{"model": "image diffusion model", "dataset": "simulated telescope pictures of galaxies", "train_examples": 48750, "image_size": 32, "horizontal_flip": false, "norm_position": "pre", "head_dim": 32, "init": "kaiming_normal", "optimizer": "normuon", "orthogonalizer": "newton_schulz_5", "batch_size": 256, "epochs": 58.3, "lr_schedule": "poly", "warmup_steps": 2220}
Rows from block 2, named by matrix and row number. Rows with one number belong to one attention dimension. Each number is 200 + 30 x the weight over its row's rms, rounded and kept within 0 to 999. All counts start at 0. After the name is the row's rms in percent of the matrix's.
# v: attention query, key and value (stacked) (model.blocks.2.attn.qkv.weight, 384x128, the v third), inputs 0-127
# proj: attention output (model.blocks.2.attn.proj.weight, 128x128, transposed), outputs 0-127
v.65,099,222,190,251,164,178,192,204,187,176,220,196,256,185,205,195,207,160,216,225,204,177,184,259,185,236,218,168,176,233,210,201,240,224,216,195,226,289,180,211,156,185,142,246,164,163,174,194,173,207,179,224,212,213,197,216,240,240,203,204,221,172,234,164,238,211,171,175,193,178,151,159,243,183,186,197,199,202,180,291,215,243,171,179,221,169,227,259,167,193,206,186,180,225,188,204,180,147,199,163,233,186,216,199,224,239,224,151,171,192,205,268,142,243,240,182,215,230,212,216,218,219,229,198,157,203,145,185,200
v.66,101,197,200,220,194,238,229,184,189,221,248,161,242,213,193,198,238,209,130,136,169,164,228,236,261,212,191,148,206,257,209,246,187,174,137,216,238,199,192,211,217,201,263,206,161,221,199,245,198,200,210,212,214,199,202,191,176,188,223,207,176,150,218,176,193,190,204,171,195,247,176,196,164,229,220,250,195,160,246,211,174,202,150,152,165,229,160,191,221,170,191,193,193,164,209,205,134,179,178,171,184,207,178,214,241,168,303,205,211,217,163,209,254,188,154,174,206,205,205,180,184,192,221,199,226,231,220,175,235
v.67,089,247,157,245,207,161,171,207,204,197,218,140,204,213,205,196,182,245,237,172,220,181,163,177,207,220,228,180,207,182,245,160,239,163,230,210,176,203,244,164,190,169,180,198,189,219,203,177,239,174,150,159,218,202,189,207,236,167,197,186,164,193,269,143,218,198,256,213,212,183,161,266,147,161,149,177,233,220,177,184,159,201,196,183,177,234,247,173,159,186,210,175,174,154,267,190,167,172,169,201,196,233,271,211,249,174,207,166,188,230,187,215,175,215,229,228,198,171,225,214,221,232,163,161,207,228,203,192,219
v.68,107,153,231,237,201,211,164,161,218,167,191,187,185,190,197,205,199,216,168,208,141,226,189,227,183,178,210,184,205,174,197,183,237,225,229,176,218,177,242,164,228,165,175,215,160,179,152,200,219,225,266,176,128,168,146,164,155,176,215,176,146,217,184,219,172,176,195,173,229,184,180,208,192,199,170,208,212,245,153,173,138,232,252,186,178,186,240,236,143,197,181,193,239,158,210,210,261,213,219,186,214,235,219,211,168,202,192,277,256,205,194,208,163,203,232,173,135,192,165,197,194,237,189,159,200,177,174,223,187
v.69,097,198,181,204,219,145,240,210,165,215,214,199,216,189,188,208,226,238,220,268,237,223,240,205,187,218,163,163,182,193,176,160,245,236,215,212,154,251,234,170,215,190,188,228,193,218,220,164,245,136,179,176,178,204,175,168,241,196,225,204,258,212,240,173,150,132,202,200,217,203,207,198,181,230,159,197,208,180,168,218,254,228,171,183,261,195,251,179,136,249,201,182,160,159,182,161,222,200,215,241,234,194,235,168,157,171,186,203,163,198,222,202,176,248,209,196,192,181,190,169,183,220,226,167,245,181,158,250,202
v.70,099,229,230,230,206,181,202,189,226,237,123,216,233,163,223,173,210,180,240,193,221,164,195,193,188,209,205,174,185,156,188,179,167,225,222,229,192,183,202,264,179,189,189,192,128,255,226,213,183,208,183,157,162,185,235,166,202,183,164,212,203,257,213,193,211,186,220,225,236,214,259,198,238,247,236,212,194,241,209,179,215,198,246,180,214,210,215,199,198,279,213,198,167,198,170,131,176,131,204,213,238,157,156,175,185,215,193,215,200,192,249,252,194,191,195,218,170,164,200,214,165,186,212,192,277,234,191,263,185
v.71,095,190,246,189,153,182,232,241,175,214,140,194,214,208,193,188,166,191,251,275,241,154,182,227,155,248,214,224,179,203,151,211,245,128,215,228,193,217,193,234,220,224,186,191,190,183,198,189,199,176,130,193,175,211,164,160,202,183,225,200,214,245,223,171,214,217,190,176,205,180,168,212,228,227,167,169,211,207,204,238,208,182,152,221,212,243,211,165,249,204,195,163,143,212,180,225,196,193,188,216,205,217,198,221,277,200,206,248,232,209,226,174,204,190,200,246,179,208,165,224,199,255,130,219,204,188,283,201,214
v.72,102,194,207,225,157,204,193,205,209,219,236,236,178,188,216,217,175,180,172,190,275,225,218,215,127,233,173,211,213,176,215,242,198,206,186,171,210,215,171,184,149,223,250,243,213,145,216,201,124,241,190,217,206,193,138,156,213,221,188,210,237,226,221,159,170,169,189,236,205,217,185,172,200,168,182,158,216,221,182,236,236,213,221,197,178,241,193,260,120,191,165,164,199,251,186,190,210,194,148,204,163,160,171,180,190,224,239,207,154,222,212,242,222,258,179,230,160,218,258,209,199,220,202,173,188,192,241,216,218
v.73,087,159,201,184,274,217,226,175,206,217,204,222,166,186,244,236,235,157,207,233,221,186,162,225,192,172,245,207,129,239,145,188,212,195,171,195,192,140,176,172,232,190,235,193,108,217,187,198,183,190,217,189,200,204,183,114,193,173,213,171,164,223,153,197,241,201,202,222,250,199,180,223,211,177,182,264,175,230,202,170,210,217,201,180,172,158,153,231,150,182,196,228,214,189,218,173,198,157,204,225,222,202,231,199,165,219,218,246,204,204,211,190,200,192,208,168,157,218,155,216,158,149,163,188,249,204,246,220,209
v.74,109,181,235,191,148,208,174,247,197,240,238,171,256,211,218,235,197,214,203,183,158,218,210,175,166,253,208,177,269,238,165,230,242,196,193,209,179,192,193,135,207,186,234,208,216,184,223,200,253,170,186,186,242,209,216,254,184,177,172,214,238,138,191,165,191,217,210,192,197,214,183,212,215,222,181,149,163,256,229,192,183,169,226,209,185,263,226,217,168,230,245,195,243,197,239,235,206,210,173,191,175,172,194,209,251,193,260,213,198,218,219,204,162,245,159,170,187,224,226,139,194,153,183,184,197,130,210,159,200
v.75,104,177,252,210,181,178,182,188,149,177,217,169,155,183,205,200,143,198,266,245,189,224,143,242,185,229,211,209,238,236,215,262,202,205,219,206,262,149,195,178,231,227,254,151,218,126,154,198,218,165,185,168,183,197,206,200,212,215,177,201,229,239,202,225,239,240,146,214,220,228,201,217,202,253,175,194,193,224,193,218,190,227,226,197,232,217,217,217,175,220,205,232,188,184,151,188,226,168,203,215,194,252,212,245,224,233,192,207,146,155,172,221,154,238,164,182,229,138,242,166,199,189,228,191,224,214,198,169,196
v.76,101,188,161,158,269,171,187,195,166,230,232,187,200,179,206,138,219,178,200,207,185,195,203,195,148,183,202,247,225,186,216,188,251,227,224,209,276,203,222,183,197,185,199,157,199,196,176,223,204,238,279,236,184,198,253,154,213,240,231,234,211,227,205,207,200,192,233,201,147,172,209,199,119,208,258,239,177,146,207,195,180,202,174,141,201,248,194,206,184,272,202,230,161,143,197,232,182,202,195,227,207,240,224,181,180,217,215,242,224,209,172,186,227,205,148,194,234,184,200,214,186,213,150,215,219,182,243,212,218
v.77,096,176,193,237,171,176,175,202,178,243,159,152,216,213,202,224,173,230,192,238,172,184,181,184,223,211,194,214,251,178,203,195,193,236,229,179,169,231,220,211,212,199,267,252,259,197,223,184,209,206,226,163,195,198,145,207,230,241,210,174,199,177,211,183,176,210,159,129,244,210,238,236,197,213,201,185,174,211,168,245,156,238,199,239,174,233,250,191,191,157,219,173,234,224,124,205,181,215,152,247,183,181,161,253,228,222,202,237,162,210,222,160,232,219,254,191,191,220,235,191,186,218,215,192,123,170,180,244,203
proj.65,098,230,210,223,168,212,178,209,177,197,183,236,228,228,211,145,198,235,216,183,229,232,200,122,180,164,242,246,177,199,211,196,151,152,190,165,197,172,244,184,172,222,190,179,157,202,182,280,215,186,199,203,164,211,182,176,197,210,135,206,210,196,208,150,177,197,180,186,206,199,228,236,249,178,240,176,243,198,170,212,217,180,200,251,168,194,204,163,236,235,215,160,168,241,183,244,184,177,227,254,213,209,184,188,201,223,220,228,246,218,207,151,279,188,202,168,211,222,237,183,179,263,223,217,208,244,241,143,212
proj.66,099,181,219,172,239,191,112,153,273,202,209,166,189,220,219,179,152,185,203,186,214,247,187,182,208,208,244,202,200,195,235,180,219,204,268,147,212,195,196,200,201,179,171,131,162,237,157,250,191,161,211,260,193,182,221,232,220,172,201,199,218,186,179,234,187,200,185,207,177,161,190,157,217,166,190,153,249,211,209,168,245,212,195,198,204,194,256,232,214,167,182,233,214,204,133,242,173,203,203,224,224,162,196,233,191,245,200,181,210,205,233,227,128,130,176,190,204,178,200,177,212,208,220,190,175,166,173,242,182
proj.67,091,151,198,242,196,227,215,256,173,165,218,239,147,226,238,218,236,217,137,199,190,201,214,217,184,230,226,210,209,185,205,201,204,204,200,212,267,199,236,197,248,227,243,149,203,225,184,254,135,195,212,172,179,206,192,202,230,238,182,180,166,236,132,201,174,181,166,192,149,220,193,154,255,287,167,235,193,207,234,220,221,215,258,218,161,223,181,207,222,225,203,193,206,212,154,194,224,184,191,200,166,222,177,190,179,182,229,197,160,217,233,149,215,210,197,198,196,262,177,161,170,215,236,199,247,192,245,185,212
proj.68,100,222,168,203,161,167,204,238,230,208,194,179,135,163,256,202,217,167,225,197,260,184,205,183,240,205,201,186,161,248,147,183,220,148,220,210,169,222,193,219,170,287,169,202,176,172,191,217,156,199,153,227,218,247,240,208,201,175,148,219,174,156,163,201,200,209,203,221,196,221,229,167,198,221,189,236,218,184,210,220,177,174,155,209,154,159,190,203,225,191,185,212,189,171,229,188,131,207,166,249,146,213,173,179,214,203,128,171,230,219,180,232,183,167,156,192,176,242,275,232,227,185,217,198,192,194,210,198,199
proj.69,095,154,205,247,166,223,258,265,174,247,183,187,201,224,232,201,223,215,229,159,211,167,184,176,191,208,257,193,185,229,196,253,192,219,197,225,210,135,216,176,171,236,157,201,200,180,162,175,186,249,225,216,194,210,174,219,199,241,206,215,189,204,212,210,234,246,224,152,192,184,210,159,189,167,186,208,228,159,201,221,208,179,224,270,139,227,165,178,163,191,249,173,160,232,257,193,195,177,202,189,199,145,187,225,221,175,279,234,232,224,197,188,233,159,230,258,157,216,174,169,201,211,235,227,179,202,211,205,174
proj.70,099,180,150,158,184,203,194,191,275,211,217,174,196,189,194,173,135,209,195,171,203,212,259,230,186,193,181,210,187,250,191,211,241,222,167,156,282,194,161,162,255,232,214,210,156,178,162,140,197,154,178,230,211,232,165,194,176,149,193,213,192,160,184,238,229,214,175,163,224,187,223,210,179,184,177,211,204,220,200,217,214,206,165,186,217,203,205,224,198,194,187,183,220,210,200,189,177,249,184,168,153,194,212,216,200,234,191,215,236,197,207,180,207,155,211,150,140,303,201,169,193,199,256,189,121,199,197,184,211
proj.71,097,136,207,213,205,217,164,229,194,167,166,209,190,218,264,172,233,207,142,220,210,255,209,200,251,201,180,175,208,208,225,179,143,239,195,164,245,208,242,168,196,268,227,249,271,239,192,229,140,203,235,206,207,233,257,196,205,230,205,223,232,182,195,200,215,210,206,199,236,192,205,183,184,164,208,229,264,211,189,155,219,192,231,243,155,199,203,231,151,224,218,197,189,210,201,183,287,207,225,167,217,182,204,184,209,205,233,148,178,214,161,150,191,249,186,191,182,237,192,167,193,213,189,209,228,199,208,181,147
proj.72,101,245,174,185,207,189,212,248,167,218,200,150,197,202,217,181,193,212,203,187,214,192,170,248,197,154,196,218,186,263,183,192,204,210,261,227,200,170,260,164,240,199,175,278,164,227,183,193,208,245,192,208,208,214,185,147,188,219,206,122,201,186,178,228,213,193,165,137,194,231,193,236,161,203,203,206,231,133,160,152,178,236,206,205,266,174,212,214,205,173,229,186,205,198,197,275,248,168,214,223,162,242,216,169,189,218,185,176,214,141,154,153,183,161,190,174,200,209,179,193,172,185,212,200,198,166,159,162,203
proj.73,105,212,196,204,186,177,143,247,222,146,199,178,192,168,170,192,176,205,202,142,175,188,226,214,226,203,227,184,169,216,189,212,217,196,233,161,228,237,185,223,144,214,235,294,196,236,193,220,213,187,221,273,176,218,176,194,162,213,121,198,229,184,223,219,161,216,190,173,213,191,300,158,137,178,189,201,276,179,265,172,197,195,190,156,193,210,210,244,222,196,209,208,189,186,211,176,145,205,242,196,213,195,183,189,194,207,165,217,215,214,215,151,202,163,178,189,185,194,196,158,157,201,236,193,204,220,230,224,189
proj.74,107,226,215,219,178,178,171,240,237,140,210,220,142,238,191,213,209,254,212,174,222,161,213,228,248,192,202,181,140,211,263,230,201,222,240,200,199,216,222,211,198,213,217,182,121,188,150,206,188,250,211,181,188,149,218,178,225,168,196,141,196,283,218,162,173,154,186,171,189,202,165,227,143,185,238,218,181,197,197,203,242,194,187,164,249,194,199,221,240,199,203,193,171,232,205,139,226,232,219,221,193,198,207,175,206,191,172,180,132,192,130,231,189,186,206,198,222,186,224,172,184,159,209,224,207,249,215,227,222
proj.75,094,216,212,175,210,253,192,188,202,227,179,203,264,221,213,229,185,220,136,232,203,157,214,237,210,237,196,192,200,218,212,147,209,196,198,177,182,222,163,233,217,187,189,216,177,254,197,192,178,218,192,223,199,179,196,247,185,156,208,216,243,205,239,221,173,199,188,216,221,157,235,179,218,144,231,191,223,168,232,237,197,135,204,151,154,245,192,246,169,168,232,189,143,198,238,172,206,213,177,231,144,194,207,198,257,183,258,204,174,227,141,210,224,132,209,249,196,237,222,229,199,194,177,254,205,267,181,169,216
proj.76,095,233,195,147,171,238,226,217,212,182,183,220,202,237,239,210,141,166,231,186,245,216,225,203,192,238,205,130,178,153,202,205,155,177,208,196,209,164,133,161,162,211,220,256,209,191,197,192,185,158,198,191,224,183,158,193,188,145,196,221,229,179,173,230,222,208,173,245,236,154,218,215,194,170,229,196,215,198,216,218,213,159,205,200,188,149,200,213,210,182,207,243,267,201,191,229,146,191,226,161,180,182,195,219,257,167,201,208,191,276,164,251,168,151,201,196,230,185,194,216,200,137,253,164,225,197,243,207,167
proj.77,090,265,181,167,202,273,202,167,190,180,207,161,208,160,207,220,225,143,223,209,227,234,234,260,173,238,208,213,164,224,234,189,252,129,231,156,200,174,193,195,211,248,208,229,164,196,173,204,215,187,198,233,234,237,237,192,186,169,168,183,208,186,184,179,236,198,180,214,240,186,222,175,188,254,174,196,223,154,211,197,214,222,237,220,181,216,166,183,191,240,148,193,150,170,216,199,196,175,263,163,189,263,176,183,199,171,178,181,251,176,187,177,169,217,177,237,230,166,220,159,217,225,197,246,224,210,254,167,236